From a checkpoint of a small image classifier.
Model: 24-pixel images, arch vit, num experts 16, layers 8.
Training: batches of 512, held-out accuracy 100%.
Rows from block 4 of a small image classifier, named by matrix and row number. Rows with one number within an expert belong to one neuron, the router's apart. Each number is 200 + 30 x the weight over its row's rms, rounded and kept within 0 to 999. All counts start at 0.
Before each expert's rows are labels from the 100 images, of 14848, where the router gives the expert most weight on average: "strongest on" is what is common among them. Only what is clearly more common there than usual is listed. The data: drawn human figures in many poses.
# router: slot weights (model.blocks.4.mlp.router.weight, 16x160, trained with AdamW), inputs 0-79
# up: expert up (model.blocks.4.mlp.up, 16x32x160), inputs 0-79
# down: expert down (model.blocks.4.mlp.down, 16x160x32, transposed), outputs 0-79

# expert 10
strongest on: lying
router.10,145,163,181,169,192,198,228,202,224,190,201,223,215,180,157,203,263,264,218,172,197,197,214,199,238,216,235,201,211,168,219,221,223,198,229,182,205,218,256,179,195,160,248,202,167,194,181,181,189,196,174,184,203,189,171,211,116,214,100,204,176,174,232,206,245,218,240,165,207,219,217,191,192,205,216,196,196,207,198,226
up.1,208,190,162,202,232,233,206,170,211,219,221,188,222,196,206,217,210,196,231,209,231,205,200,213,215,121,200,167,182,206,216,198,200,205,202,207,167,198,207,217,197,213,216,94,89,238,199,240,219,182,243,189,227,199,216,188,197,201,252,175,203,247,233,231,189,210,240,194,138,218,210,189,165,242,164,195,216,202,191,159
down.1,199,243,195,194,173,189,205,157,223,194,218,135,133,197,170,219,242,208,210,181,174,201,198,149,143,204,195,235,201,197,197,158,203,195,229,193,202,217,170,218,202,160,190,225,217,194,136,189,227,200,209,189,235,220,176,110,225,210,200,203,176,253,179,267,197,263,196,181,201,220,218,181,182,198,250,249,198,258,203,206
up.2,214,288,193,111,167,185,227,194,230,201,233,223,214,177,218,216,183,197,200,210,209,206,200,164,197,261,197,199,207,198,179,215,206,246,155,196,193,185,152,229,198,258,239,263,236,191,172,158,144,163,209,192,186,201,202,160,209,207,197,200,197,149,202,200,200,183,194,202,218,176,203,144,196,202,206,203,163,208,203,206
down.2,199,191,207,233,200,216,212,214,220,205,226,233,170,203,201,181,253,245,202,221,207,193,142,244,203,257,162,191,203,197,159,195,180,175,252,286,196,198,185,182,193,188,187,173,186,133,187,196,195,169,208,234,183,187,204,165,165,119,213,191,194,229,195,204,230,215,227,251,199,245,231,155,201,188,203,191,216,198,147,198
up.3,200,218,136,200,215,200,231,208,129,169,210,199,132,169,194,199,202,228,200,190,202,224,196,199,260,147,149,119,200,247,187,158,209,214,197,193,197,199,183,204,202,273,231,211,203,212,228,195,208,214,207,208,175,205,199,197,201,192,243,201,201,206,176,208,194,131,147,203,196,227,203,183,224,247,161,202,204,197,199,184
down.3,197,196,212,213,199,190,194,139,176,196,182,180,244,213,203,209,240,199,200,196,212,196,195,193,184,193,180,209,202,187,172,187,199,176,208,224,202,171,190,192,219,205,145,184,201,223,199,212,182,201,199,200,331,196,196,169,200,252,216,198,193,205,213,190,181,343,163,195,256,206,140,201,278,201,186,203,201,201,226,217
up.4,193,217,167,263,200,200,208,212,207,198,250,198,198,222,200,216,214,175,229,123,197,203,283,205,215,208,193,136,117,215,195,193,250,204,146,209,201,203,238,197,202,186,145,184,216,152,177,196,199,207,182,204,225,201,202,194,201,217,233,225,207,178,186,195,196,194,191,206,216,187,157,208,200,228,195,194,188,235,154,194
down.4,274,194,188,216,211,215,164,182,206,223,254,213,225,202,198,183,181,154,194,155,201,193,205,165,194,186,161,203,186,156,206,152,236,197,146,240,200,196,205,199,202,202,242,193,193,185,209,206,234,205,174,244,209,187,180,209,200,254,193,163,199,203,176,199,194,299,184,202,207,190,231,239,196,196,181,215,186,270,174,202
up.5,216,190,209,236,225,202,202,221,200,181,198,202,199,194,220,202,243,248,227,188,239,220,149,169,239,156,147,210,189,162,200,208,192,155,200,202,196,186,231,222,210,232,261,214,265,211,221,164,187,203,199,230,168,176,145,197,163,277,138,219,199,216,199,214,219,187,177,219,180,229,169,203,232,205,266,199,192,170,187,192
down.5,219,203,223,175,193,207,256,248,290,202,204,196,238,189,199,239,262,196,155,188,191,209,177,220,174,216,176,218,195,200,217,206,197,228,138,215,214,172,233,218,196,236,172,217,192,136,183,242,186,203,166,198,259,244,193,189,197,206,205,186,173,204,218,195,223,199,195,196,239,217,174,225,133,197,218,188,198,220,225,200
up.6,213,225,209,216,203,231,177,162,186,195,196,209,210,212,217,203,196,151,171,200,266,209,193,260,123,259,165,175,168,180,160,266,193,147,219,276,211,196,214,197,199,212,196,243,247,208,270,209,218,96,212,174,201,224,203,200,209,192,204,185,201,203,179,245,193,208,205,205,218,206,192,201,200,196,204,180,199,208,190,196
down.6,200,208,200,158,199,178,203,200,177,185,232,190,225,217,192,184,160,228,242,202,200,179,183,179,199,92,217,317,194,175,194,133,189,227,166,138,212,192,188,202,217,204,135,156,203,221,209,196,191,204,166,202,222,172,240,189,205,194,186,252,214,216,183,171,185,204,291,197,276,191,216,164,236,195,228,202,201,172,149,171
up.7,201,175,223,317,204,179,193,176,204,199,200,169,190,210,204,181,195,209,185,203,197,201,208,199,202,182,175,157,199,211,221,199,199,184,203,197,197,201,259,179,181,143,178,69,158,211,211,198,182,233,205,214,226,198,229,244,198,211,232,251,201,223,199,136,153,200,207,201,212,158,234,226,203,199,162,189,200,167,173,120
down.7,188,214,205,200,228,199,204,203,171,215,198,221,129,190,197,227,191,178,208,206,199,168,179,201,195,162,219,201,187,275,198,163,180,199,203,153,214,193,165,205,180,222,259,197,201,204,201,154,221,196,199,203,216,227,198,187,209,209,174,268,202,198,181,211,201,194,154,170,223,218,181,201,192,194,201,221,211,209,199,203
up.8,201,219,201,195,187,200,254,195,155,160,207,209,169,139,240,216,226,203,213,206,218,203,196,175,187,201,200,199,305,191,198,205,263,161,181,185,187,201,173,216,201,234,135,203,222,167,209,221,201,199,170,222,155,207,207,195,241,186,171,197,199,173,186,251,290,168,199,203,154,212,191,198,231,198,172,217,222,201,166,233
down.8,164,198,169,187,206,208,220,246,170,192,233,205,196,206,208,195,201,199,194,209,201,207,179,200,195,217,203,156,192,178,200,206,195,270,188,215,217,207,199,187,199,202,242,195,199,111,200,165,263,199,170,202,268,180,179,278,244,178,227,176,169,193,162,199,202,177,111,210,204,183,168,253,198,177,162,194,203,162,206,197
up.9,184,185,197,153,200,198,203,237,210,164,194,204,203,219,192,209,197,202,195,215,197,211,182,186,182,199,192,165,253,190,198,162,202,198,198,206,203,199,210,196,179,166,186,184,206,200,244,201,201,156,194,130,205,198,200,198,200,198,211,212,199,160,193,142,208,181,130,196,212,224,123,264,170,217,203,209,201,201,243,275
down.9,205,164,192,251,206,180,226,240,195,209,200,185,188,199,204,118,163,184,200,218,198,187,208,238,187,248,282,226,208,177,183,238,203,142,151,194,232,200,163,222,211,235,187,230,196,201,191,203,188,193,238,211,157,209,226,196,198,176,206,183,169,177,111,202,218,208,195,207,176,197,238,163,183,170,191,142,202,172,203,181
up.10,205,184,186,200,167,189,272,205,250,202,174,217,199,214,244,228,213,208,227,233,225,228,200,243,208,189,196,164,216,181,200,174,220,161,216,164,202,176,172,199,184,188,204,191,147,195,87,154,190,129,200,221,197,195,190,182,171,199,256,168,187,192,257,196,197,201,206,205,216,132,233,208,195,179,203,180,203,194,164,244
down.10,198,189,135,181,213,175,199,200,234,203,228,218,199,199,206,236,199,202,194,196,231,193,185,151,223,225,232,230,192,159,270,201,134,184,215,228,232,205,211,200,230,252,269,187,237,235,206,210,172,207,202,149,231,230,197,183,204,191,181,272,190,210,230,201,182,239,231,226,233,283,246,166,168,209,308,192,191,229,196,191

# expert 9
strongest on: black top; lying; black trousers
router.9,207,177,168,208,227,196,210,213,211,210,219,189,217,236,216,213,231,203,229,190,226,221,217,152,227,184,174,178,193,205,192,216,200,224,203,180,189,225,233,189,153,186,168,161,201,198,196,191,220,202,164,273,196,196,229,160,200,240,229,228,162,213,226,228,234,216,250,173,167,193,184,205,239,163,183,176,234,173,179,140
up.1,176,196,198,176,196,218,218,235,216,159,202,204,234,178,198,223,217,134,208,213,201,202,215,284,188,161,232,216,200,164,169,215,185,185,200,239,235,203,145,202,200,126,185,119,185,254,115,179,173,141,190,169,220,218,235,199,181,224,220,190,203,209,229,232,236,230,298,223,229,236,159,182,226,204,217,216,200,265,202,223
down.1,171,233,197,198,200,238,190,205,243,228,227,201,198,211,204,213,203,267,178,153,169,216,170,207,177,201,180,205,235,213,212,172,200,225,206,194,222,183,228,189,174,197,182,260,199,208,277,223,209,241,174,155,182,227,162,234,205,149,200,188,212,156,195,133,299,236,192,202,182,212,193,209,195,206,257,174,218,196,158,160
up.2,195,196,245,259,197,199,209,141,245,176,172,215,196,198,249,247,199,223,161,216,200,198,215,172,265,200,218,224,220,209,196,128,170,155,195,209,217,224,234,209,188,182,189,302,250,215,182,205,196,256,228,178,197,205,208,194,191,181,208,164,197,185,208,194,311,182,253,207,201,198,179,207,166,216,216,222,198,185,211,190
down.2,209,182,145,248,182,207,152,200,186,207,195,220,156,207,249,206,169,184,182,200,212,187,237,255,162,240,204,178,195,192,209,252,240,215,216,142,185,197,199,195,169,215,213,178,172,198,239,229,177,216,187,228,168,154,203,362,200,230,174,207,204,205,285,202,170,235,199,219,207,210,188,187,236,194,185,157,221,181,161,222
up.3,204,215,143,117,196,222,220,186,208,217,202,217,187,208,213,174,229,195,157,199,202,209,260,213,174,197,199,210,188,252,175,173,201,222,214,187,202,201,173,209,203,215,213,243,220,196,155,199,153,230,172,225,175,199,205,224,219,139,151,180,200,170,201,211,215,222,181,166,195,158,210,203,111,204,194,156,199,204,199,180
down.3,144,209,222,231,199,189,178,197,175,199,181,204,204,153,202,221,209,139,205,201,180,141,234,128,232,214,228,244,196,191,202,219,183,201,195,178,185,216,222,112,217,188,247,228,174,184,165,206,191,213,221,232,276,203,202,234,206,227,193,209,212,270,136,255,174,207,217,246,201,261,241,197,211,168,189,212,192,200,235,206
up.4,203,176,187,204,217,194,234,187,208,171,249,200,201,182,195,196,180,277,216,164,204,198,163,204,204,141,204,83,183,171,195,208,208,211,170,199,170,199,192,199,200,199,248,207,194,217,192,249,195,216,194,192,217,197,152,219,236,185,171,195,198,253,203,216,129,200,206,205,251,213,198,234,240,238,188,184,213,264,175,172
down.4,199,205,171,198,199,160,196,185,119,204,215,176,209,176,201,196,185,89,196,169,207,165,183,235,225,200,174,132,191,221,179,128,199,249,211,185,220,198,192,197,209,239,192,172,253,174,139,144,197,189,193,222,212,181,200,194,221,189,197,223,215,196,173,150,235,258,161,212,177,178,163,184,189,204,193,198,201,169,177,200
up.5,200,167,204,172,202,200,171,143,222,200,245,199,211,112,187,230,174,196,206,135,208,189,229,222,201,182,184,126,194,162,206,212,202,184,201,209,209,199,152,190,189,195,237,173,123,199,220,112,202,186,226,130,232,180,202,200,252,196,256,187,197,187,196,146,179,199,168,211,207,237,196,213,198,224,177,203,239,229,212,177
down.5,227,200,203,189,200,192,204,119,236,262,184,149,142,197,200,165,202,239,199,242,193,207,188,148,192,207,198,145,265,199,211,170,138,220,184,195,247,202,198,203,196,198,207,187,205,183,223,231,271,201,215,214,192,182,193,235,204,185,205,218,197,191,250,238,227,217,232,199,202,175,222,183,125,194,180,154,201,214,209,200
up.6,197,130,197,226,182,178,152,341,200,203,198,214,141,229,230,270,205,204,200,189,184,170,165,200,190,210,215,207,199,207,201,192,194,168,187,198,197,185,193,200,203,212,175,44,201,197,188,215,193,168,226,209,199,251,201,208,192,136,158,195,197,208,218,214,188,205,234,223,217,206,192,205,199,208,196,209,185,182,206,189
down.6,169,246,167,202,183,215,227,209,200,189,193,198,238,204,199,197,182,139,191,182,149,203,183,188,210,166,201,203,257,249,202,267,200,213,248,189,192,233,210,193,141,181,240,240,220,285,171,196,219,200,197,118,162,235,213,181,179,240,223,191,201,230,200,205,215,208,195,126,152,199,169,224,176,198,271,177,212,243,135,196
up.7,200,203,185,185,206,173,201,162,228,209,222,200,192,197,183,219,160,201,117,266,204,203,190,200,175,240,200,210,221,177,204,199,190,230,197,194,186,198,170,202,199,191,160,224,188,194,269,239,173,231,138,249,201,195,199,180,202,160,162,191,199,212,166,250,285,199,199,199,178,196,188,199,238,201,196,199,202,187,157,138
down.7,159,196,208,235,201,234,189,206,177,164,242,202,182,230,201,202,204,174,206,101,205,203,200,204,200,181,200,156,117,207,192,192,215,149,259,184,196,185,205,248,206,195,79,177,200,210,175,140,193,171,199,194,182,197,249,154,197,199,290,194,206,203,200,234,167,203,205,163,220,183,213,190,192,202,215,179,224,205,194,235
up.8,166,253,224,160,212,199,201,225,205,209,212,200,234,199,197,280,203,203,203,201,195,224,147,185,225,184,200,251,187,190,200,195,242,201,180,163,167,203,220,160,198,156,213,241,203,208,201,118,196,168,198,205,202,143,177,205,215,196,193,195,199,216,192,211,188,226,62,180,198,214,207,239,177,202,206,194,207,200,197,279
down.8,208,221,192,204,203,121,187,193,110,187,200,200,263,191,212,198,178,227,193,218,206,207,175,185,203,273,229,281,182,177,146,204,198,193,264,285,207,229,201,192,200,226,199,216,199,212,217,250,220,200,198,209,241,155,231,111,200,83,150,254,185,186,213,215,202,208,194,215,200,203,190,214,184,192,173,198,233,204,178,201
up.9,213,235,191,152,192,205,179,114,204,241,166,199,212,208,129,154,220,192,205,196,186,202,300,202,206,198,201,82,185,248,248,131,258,210,200,209,189,199,175,161,201,227,211,205,199,190,193,176,199,203,202,195,208,188,200,215,193,184,191,186,199,198,212,220,147,163,230,194,240,212,215,204,207,204,180,217,195,201,206,220
down.9,200,197,211,199,207,144,183,248,200,222,260,212,123,200,202,202,199,190,230,203,201,231,215,146,128,195,173,242,197,64,185,196,202,193,202,204,201,201,213,203,160,194,227,205,199,220,199,181,239,184,204,196,202,205,231,154,220,234,193,206,236,203,204,199,257,173,205,192,168,147,226,152,169,137,241,185,197,201,197,203
up.10,200,210,192,194,207,201,183,186,203,207,196,200,213,204,200,208,196,153,211,206,206,202,360,178,196,209,158,198,253,191,204,247,210,202,162,163,205,197,142,229,191,200,183,176,192,183,150,216,230,203,254,188,185,197,201,197,213,144,221,190,206,220,203,199,258,173,266,200,262,170,209,155,153,207,229,254,173,224,247,192
down.10,196,200,222,183,193,198,185,205,180,197,204,205,230,209,201,201,207,209,200,198,255,182,227,113,194,143,125,235,201,179,220,219,194,216,200,205,203,234,195,199,180,199,206,203,196,202,196,198,220,203,195,193,198,200,188,183,193,103,214,187,222,187,203,205,207,162,210,195,299,147,227,129,151,214,226,240,203,198,218,200

# expert 11
strongest on: lying
router.11,147,151,195,178,167,242,197,120,211,159,173,230,202,161,228,202,229,164,162,225,220,228,214,224,188,144,168,206,253,228,189,248,172,167,235,217,216,268,200,170,230,233,201,181,194,223,187,198,190,201,196,133,196,210,181,229,197,201,192,196,199,173,216,222,216,171,245,205,210,193,147,254,210,161,219,170,154,224,183,193
up.1,201,220,182,210,224,189,195,199,222,226,217,199,191,219,169,228,174,139,219,200,183,203,147,229,199,203,199,123,201,214,201,187,200,200,200,225,207,200,240,246,200,200,193,182,207,188,225,185,193,195,193,230,134,225,203,197,195,200,188,179,198,201,196,193,236,201,196,202,196,194,177,200,193,211,243,208,203,194,213,266
down.1,214,194,141,165,197,286,205,246,284,201,217,198,200,194,201,182,195,187,208,190,143,197,212,191,200,180,210,278,169,189,146,309,132,192,206,197,202,192,204,247,206,198,277,192,197,190,197,196,209,155,207,174,243,219,209,197,197,144,166,174,225,201,173,197,285,231,198,193,203,169,150,167,161,187,212,208,195,199,223,210
up.2,219,181,189,177,176,197,280,163,231,236,195,203,209,209,227,142,169,241,204,182,203,213,260,162,193,212,189,306,193,202,188,242,210,169,220,292,186,188,193,239,200,231,224,202,185,186,173,172,141,150,135,234,206,204,172,205,201,179,152,215,200,202,169,206,184,220,232,181,231,186,220,191,229,150,198,175,194,219,216,210
down.2,198,222,237,164,197,202,206,203,264,203,219,202,200,175,197,235,226,209,185,195,240,195,227,162,197,169,195,196,152,208,208,137,178,216,177,145,186,222,206,197,213,260,310,160,198,172,201,169,261,203,205,190,229,210,228,241,206,208,181,263,177,186,168,223,188,151,193,215,210,228,165,199,250,199,143,186,161,218,203,254
up.3,193,201,182,181,216,189,184,211,207,198,196,219,219,197,199,207,195,250,224,309,233,220,203,182,238,216,212,225,91,188,122,225,198,159,210,245,209,200,174,201,176,191,243,203,182,185,225,202,201,218,258,190,198,215,194,205,226,188,253,178,199,223,247,199,174,197,232,229,210,259,211,161,195,195,165,195,205,199,135,116
down.3,192,197,199,186,218,173,213,184,232,206,202,220,156,215,205,240,211,207,181,181,204,201,207,170,196,241,204,216,293,223,247,180,218,218,198,183,196,200,188,191,213,142,224,248,198,202,196,202,194,203,199,224,188,201,199,214,220,99,204,139,277,195,168,207,275,200,210,197,176,194,211,221,187,203,183,199,184,168,203,158
up.4,196,166,180,206,231,205,112,188,261,207,213,197,197,203,205,248,164,192,235,199,133,202,208,221,176,181,189,97,79,203,231,139,181,200,196,221,268,195,208,120,201,201,145,174,202,199,237,202,206,201,235,166,180,200,204,205,202,219,243,172,201,188,213,234,283,209,247,188,158,183,188,202,211,207,214,185,213,226,196,225
down.4,203,186,214,176,200,185,165,233,281,177,188,230,165,199,200,263,206,201,215,208,202,154,146,238,191,191,170,278,191,130,184,255,210,172,163,227,205,187,155,211,188,222,287,192,199,175,212,197,243,200,200,149,196,207,232,248,152,180,206,159,198,212,257,194,171,218,210,202,224,202,225,210,233,168,204,232,199,199,189,176
up.5,198,192,214,248,205,201,237,197,188,234,128,199,189,159,220,203,202,282,196,202,217,202,208,200,183,217,211,261,82,214,187,154,204,184,218,254,204,199,220,226,200,199,279,179,238,203,134,193,243,123,197,238,189,215,181,219,202,217,207,202,196,206,85,193,150,192,193,202,195,199,194,198,204,181,239,199,188,199,195,185
down.5,198,225,204,215,196,194,199,198,272,198,213,207,242,223,200,234,238,211,198,199,208,193,210,167,179,163,197,215,194,251,202,176,203,159,198,192,200,208,198,194,201,200,303,218,200,131,193,187,256,221,203,172,214,158,193,162,196,68,160,244,203,194,209,202,205,195,221,201,198,211,194,238,285,176,199,198,201,216,264,213
up.6,230,205,183,166,178,212,187,197,200,250,226,205,204,272,244,202,191,193,198,197,179,187,209,176,197,192,221,227,203,198,198,187,198,193,205,213,192,199,137,156,193,197,218,250,199,241,173,135,197,227,200,198,188,213,144,160,221,198,183,186,203,203,203,219,235,241,226,239,207,205,278,204,265,185,198,207,210,265,273,275
down.6,181,201,198,221,208,288,178,165,162,135,193,202,168,163,197,203,229,190,215,199,244,190,174,194,174,196,190,196,222,233,171,197,207,153,183,114,205,200,217,209,174,200,223,94,202,207,201,204,217,241,200,257,185,167,195,228,201,195,242,208,186,215,185,215,205,197,223,216,225,199,223,169,198,229,166,193,213,193,147,202
up.7,213,200,181,217,200,185,237,240,200,187,177,201,199,241,201,216,178,239,212,243,205,201,261,259,167,236,202,212,176,197,191,203,199,137,236,207,200,195,181,174,198,237,201,203,151,106,142,201,168,214,225,208,105,202,195,188,197,215,263,199,200,153,220,177,155,200,189,194,208,211,227,195,180,196,248,210,162,216,218,185
down.7,219,207,268,159,195,202,200,207,193,179,188,210,211,198,199,186,192,202,204,197,170,223,200,187,181,185,157,156,231,260,208,182,180,196,168,159,199,189,195,232,191,170,173,207,197,246,204,204,254,197,213,198,259,196,205,180,181,219,193,288,258,207,300,203,275,182,201,193,203,185,170,206,208,281,148,168,185,192,205,214
up.8,192,117,163,156,201,200,127,202,226,215,213,200,212,255,153,228,183,232,199,195,202,210,172,200,198,198,198,238,201,198,171,201,209,112,186,145,194,198,170,200,209,205,195,188,165,209,174,206,197,266,225,83,162,224,194,202,196,224,160,194,201,198,231,233,246,198,189,220,270,180,204,222,207,161,189,302,201,205,240,252
down.8,197,190,202,207,201,221,150,201,143,192,155,196,208,154,198,223,208,120,239,218,198,184,248,153,227,212,157,195,190,178,197,243,236,214,208,188,195,215,198,225,203,216,212,92,195,200,230,200,238,196,201,242,203,203,201,223,215,240,282,164,199,207,124,217,173,189,229,205,237,246,174,150,178,216,204,219,213,185,199,205
up.9,195,187,304,238,216,217,178,109,225,206,176,187,203,296,238,172,201,204,215,131,199,198,165,206,228,137,221,174,137,200,230,198,187,190,190,177,203,191,164,198,200,177,199,206,258,178,196,178,230,189,218,247,232,199,212,202,192,195,180,204,200,171,156,120,194,209,162,214,162,220,207,200,177,198,198,169,209,204,208,207
down.9,202,177,202,199,200,192,201,216,218,201,237,202,261,231,202,202,194,177,191,185,189,142,198,172,213,194,212,214,243,206,134,166,198,201,227,214,204,191,208,199,198,206,156,83,200,188,167,197,183,216,201,202,98,109,164,193,205,209,205,213,200,202,173,203,200,269,200,198,196,199,160,224,259,180,200,247,200,197,228,250
up.10,199,185,189,182,250,238,206,171,220,224,229,201,196,204,207,219,182,224,195,219,191,206,246,291,199,192,165,23,176,187,208,207,206,204,200,258,213,201,211,192,199,208,67,219,160,109,195,215,203,196,201,259,186,202,198,203,198,188,185,192,201,241,190,198,241,200,209,200,180,194,204,202,221,233,219,195,221,195,212,248
down.10,208,157,199,207,203,215,228,198,162,177,217,200,124,210,194,204,199,195,194,200,202,173,210,203,189,283,243,249,204,187,212,254,170,209,244,244,207,236,195,229,191,190,181,72,200,229,204,203,183,197,207,173,217,213,199,294,208,228,229,238,198,230,225,189,208,201,192,223,197,199,174,200,201,186,216,227,190,205,221,200

# expert 15
strongest on: lying; pink trousers
router.15,208,190,183,230,209,248,227,186,273,190,227,188,199,174,193,165,217,193,229,132,218,234,174,237,202,193,180,171,137,147,164,265,253,142,203,216,192,178,184,178,194,191,197,187,200,199,170,186,216,193,183,142,175,195,178,213,189,254,206,213,195,224,172,217,225,215,137,246,249,195,203,226,240,187,234,153,195,229,253,179
up.1,201,253,218,170,196,179,201,201,234,189,129,199,184,181,193,244,206,128,205,196,213,206,234,136,196,244,202,192,190,203,199,197,193,209,182,197,197,201,201,184,207,241,170,189,199,199,196,249,232,198,213,204,178,228,151,201,221,292,206,197,203,224,160,187,210,210,188,218,289,202,212,199,142,174,209,218,197,185,255,207
down.1,202,201,210,204,199,200,185,202,116,182,200,202,233,202,200,195,197,236,199,253,197,174,118,302,220,134,198,226,188,203,199,165,189,178,192,226,202,202,204,199,200,205,234,275,216,192,201,200,135,213,203,165,214,159,196,196,190,135,198,197,193,199,226,191,201,221,205,199,177,173,187,201,231,219,227,207,212,188,125,201
up.2,195,186,206,146,200,195,202,200,197,213,248,204,164,203,153,202,248,200,168,143,204,201,228,200,187,195,202,194,185,238,175,207,198,182,198,185,228,199,206,202,201,199,300,164,203,204,191,40,199,182,210,228,190,222,201,225,235,170,191,157,202,209,202,202,134,208,76,163,223,223,229,196,165,202,156,183,195,167,204,206
down.2,168,226,206,181,169,144,183,184,209,207,198,200,204,200,199,199,215,197,216,235,190,201,199,200,193,187,201,236,227,163,193,232,175,207,190,234,217,212,195,203,179,195,168,192,201,160,166,193,207,220,209,206,198,227,255,132,216,287,198,306,192,201,113,205,230,135,238,205,169,137,281,198,205,97,212,205,214,264,260,237
up.3,201,204,216,178,199,187,224,186,216,199,207,192,193,189,204,256,174,195,203,222,168,216,141,300,205,201,207,205,206,151,204,258,172,218,206,228,207,198,233,203,198,204,211,203,170,195,214,191,206,248,193,269,201,201,155,200,184,200,184,198,186,239,203,210,221,199,204,179,113,213,204,191,245,201,218,191,202,258,195,194
down.3,185,199,225,169,200,172,191,176,196,204,185,194,179,230,204,155,201,189,169,202,200,226,276,172,198,199,188,121,239,220,213,136,213,193,206,148,204,195,151,203,200,222,194,200,199,201,181,230,215,205,203,200,181,238,222,234,243,213,215,200,207,173,221,172,146,156,214,198,229,172,199,205,178,242,159,187,181,197,164,208
up.4,199,196,205,178,198,214,184,207,183,209,207,200,201,208,201,207,212,168,199,201,202,188,293,137,201,210,202,237,199,223,198,191,202,221,199,206,201,203,226,201,203,194,84,202,205,191,230,167,189,189,202,284,179,203,279,175,203,225,207,201,202,204,191,196,259,200,117,204,217,200,191,182,192,209,203,199,203,233,147,197
down.4,199,202,197,208,217,244,199,196,218,200,209,202,141,199,202,181,201,209,202,202,240,192,97,155,199,239,202,80,194,166,130,169,198,137,181,212,198,185,183,189,195,200,199,149,202,202,201,203,220,199,195,218,198,203,194,290,171,196,199,181,199,249,212,235,220,235,234,191,222,212,182,181,259,196,202,193,182,203,185,207
up.5,226,243,210,107,191,245,194,178,227,254,203,200,202,197,212,207,204,194,174,202,204,202,197,183,177,183,211,196,259,188,202,146,246,213,197,204,216,206,166,204,204,157,201,199,162,209,213,199,210,196,234,247,133,199,190,198,187,224,191,157,200,133,238,224,232,108,233,190,186,223,208,141,156,235,198,200,191,201,204,247
down.5,233,185,262,225,200,195,163,228,216,202,202,201,215,198,207,264,207,219,244,188,216,211,162,210,268,200,203,165,140,183,193,212,235,133,198,193,199,201,203,198,143,200,190,206,201,103,201,178,216,196,199,189,136,200,216,187,199,202,205,198,198,218,175,172,201,187,194,202,200,177,200,207,321,169,210,200,201,217,200,214
up.6,208,205,178,201,192,195,212,175,201,208,194,209,203,201,205,256,220,147,187,205,234,186,237,198,237,229,234,212,292,209,197,87,155,156,170,159,178,208,188,208,203,158,215,195,161,252,196,175,197,234,198,202,169,205,199,187,203,201,261,193,198,241,241,213,242,200,233,206,181,207,203,163,210,200,202,264,190,246,187,201
down.6,192,190,287,198,196,213,204,189,118,198,207,195,196,184,221,202,205,200,197,200,245,216,149,218,196,225,197,175,288,199,200,175,187,235,198,205,171,200,200,205,200,200,110,206,201,207,202,197,196,200,198,199,227,221,217,194,193,232,220,228,238,212,185,188,187,288,202,196,255,226,148,214,165,200,225,236,192,203,147,198
up.7,211,214,217,167,180,220,199,210,229,198,201,214,160,183,178,218,202,194,196,203,193,204,208,206,202,181,212,207,334,173,171,229,192,203,203,235,191,199,246,232,201,224,197,205,200,213,196,185,203,193,165,257,204,230,226,209,122,179,196,199,199,224,167,213,196,250,211,206,160,173,166,189,245,202,199,231,196,196,150,153
down.7,222,169,197,200,201,193,175,209,185,198,199,196,185,136,205,208,189,206,200,334,166,181,211,205,201,186,140,282,202,183,206,182,184,189,208,236,236,187,256,177,219,210,215,155,186,181,224,208,164,223,208,201,200,192,196,184,209,208,198,214,188,198,228,205,323,141,189,208,198,185,201,188,251,199,203,281,200,155,181,236
up.8,201,135,173,215,204,204,198,185,194,209,251,200,201,202,200,212,198,210,202,193,201,193,135,190,209,172,161,217,222,188,205,111,151,189,200,205,124,200,219,203,200,190,200,188,151,225,174,207,198,262,227,219,256,195,178,201,202,192,195,229,199,247,250,304,201,216,350,220,174,206,188,183,269,220,211,240,169,205,202,163
down.8,219,206,229,189,200,148,246,185,196,203,179,216,172,194,206,207,202,222,188,204,243,201,204,206,198,238,193,166,184,159,201,331,211,199,199,190,202,194,152,190,203,182,228,230,198,199,197,201,206,209,200,124,214,201,207,217,242,250,244,163,198,218,181,194,206,207,86,192,160,235,178,151,98,188,204,205,204,210,163,159
up.9,193,189,210,145,200,194,196,205,195,199,181,201,187,216,211,203,216,207,197,247,198,197,184,193,205,184,214,120,202,205,212,197,201,208,200,158,197,200,191,192,209,205,178,135,201,201,233,185,196,204,201,203,166,201,203,184,204,211,211,207,200,207,117,73,195,201,183,206,193,192,213,193,192,202,199,204,207,231,265,144
down.9,201,201,192,235,211,209,167,201,204,201,204,202,160,168,199,176,189,226,204,181,181,180,218,191,193,146,199,203,181,266,189,138,202,174,182,296,195,200,214,134,202,211,297,200,189,193,208,189,195,203,227,141,199,201,193,175,199,111,179,188,204,200,193,191,144,213,230,202,203,202,161,244,208,203,208,301,196,185,174,117
up.10,190,196,197,197,209,205,198,93,217,183,199,211,201,235,186,198,203,177,239,202,203,201,163,185,245,209,190,176,206,199,192,206,201,218,180,202,202,189,156,215,199,191,159,194,176,187,185,120,170,214,212,198,200,198,185,200,215,216,256,159,200,198,195,202,251,238,183,198,209,261,210,157,274,285,203,192,199,218,84,165
down.10,225,163,204,192,208,192,203,211,228,216,145,202,169,226,201,204,226,221,204,206,253,214,203,187,201,157,224,200,115,167,203,237,187,195,182,206,199,165,152,106,204,202,209,239,198,155,205,204,223,195,194,202,182,207,200,131,204,193,167,192,209,234,194,202,179,188,186,198,132,189,210,196,144,126,186,140,178,201,311,190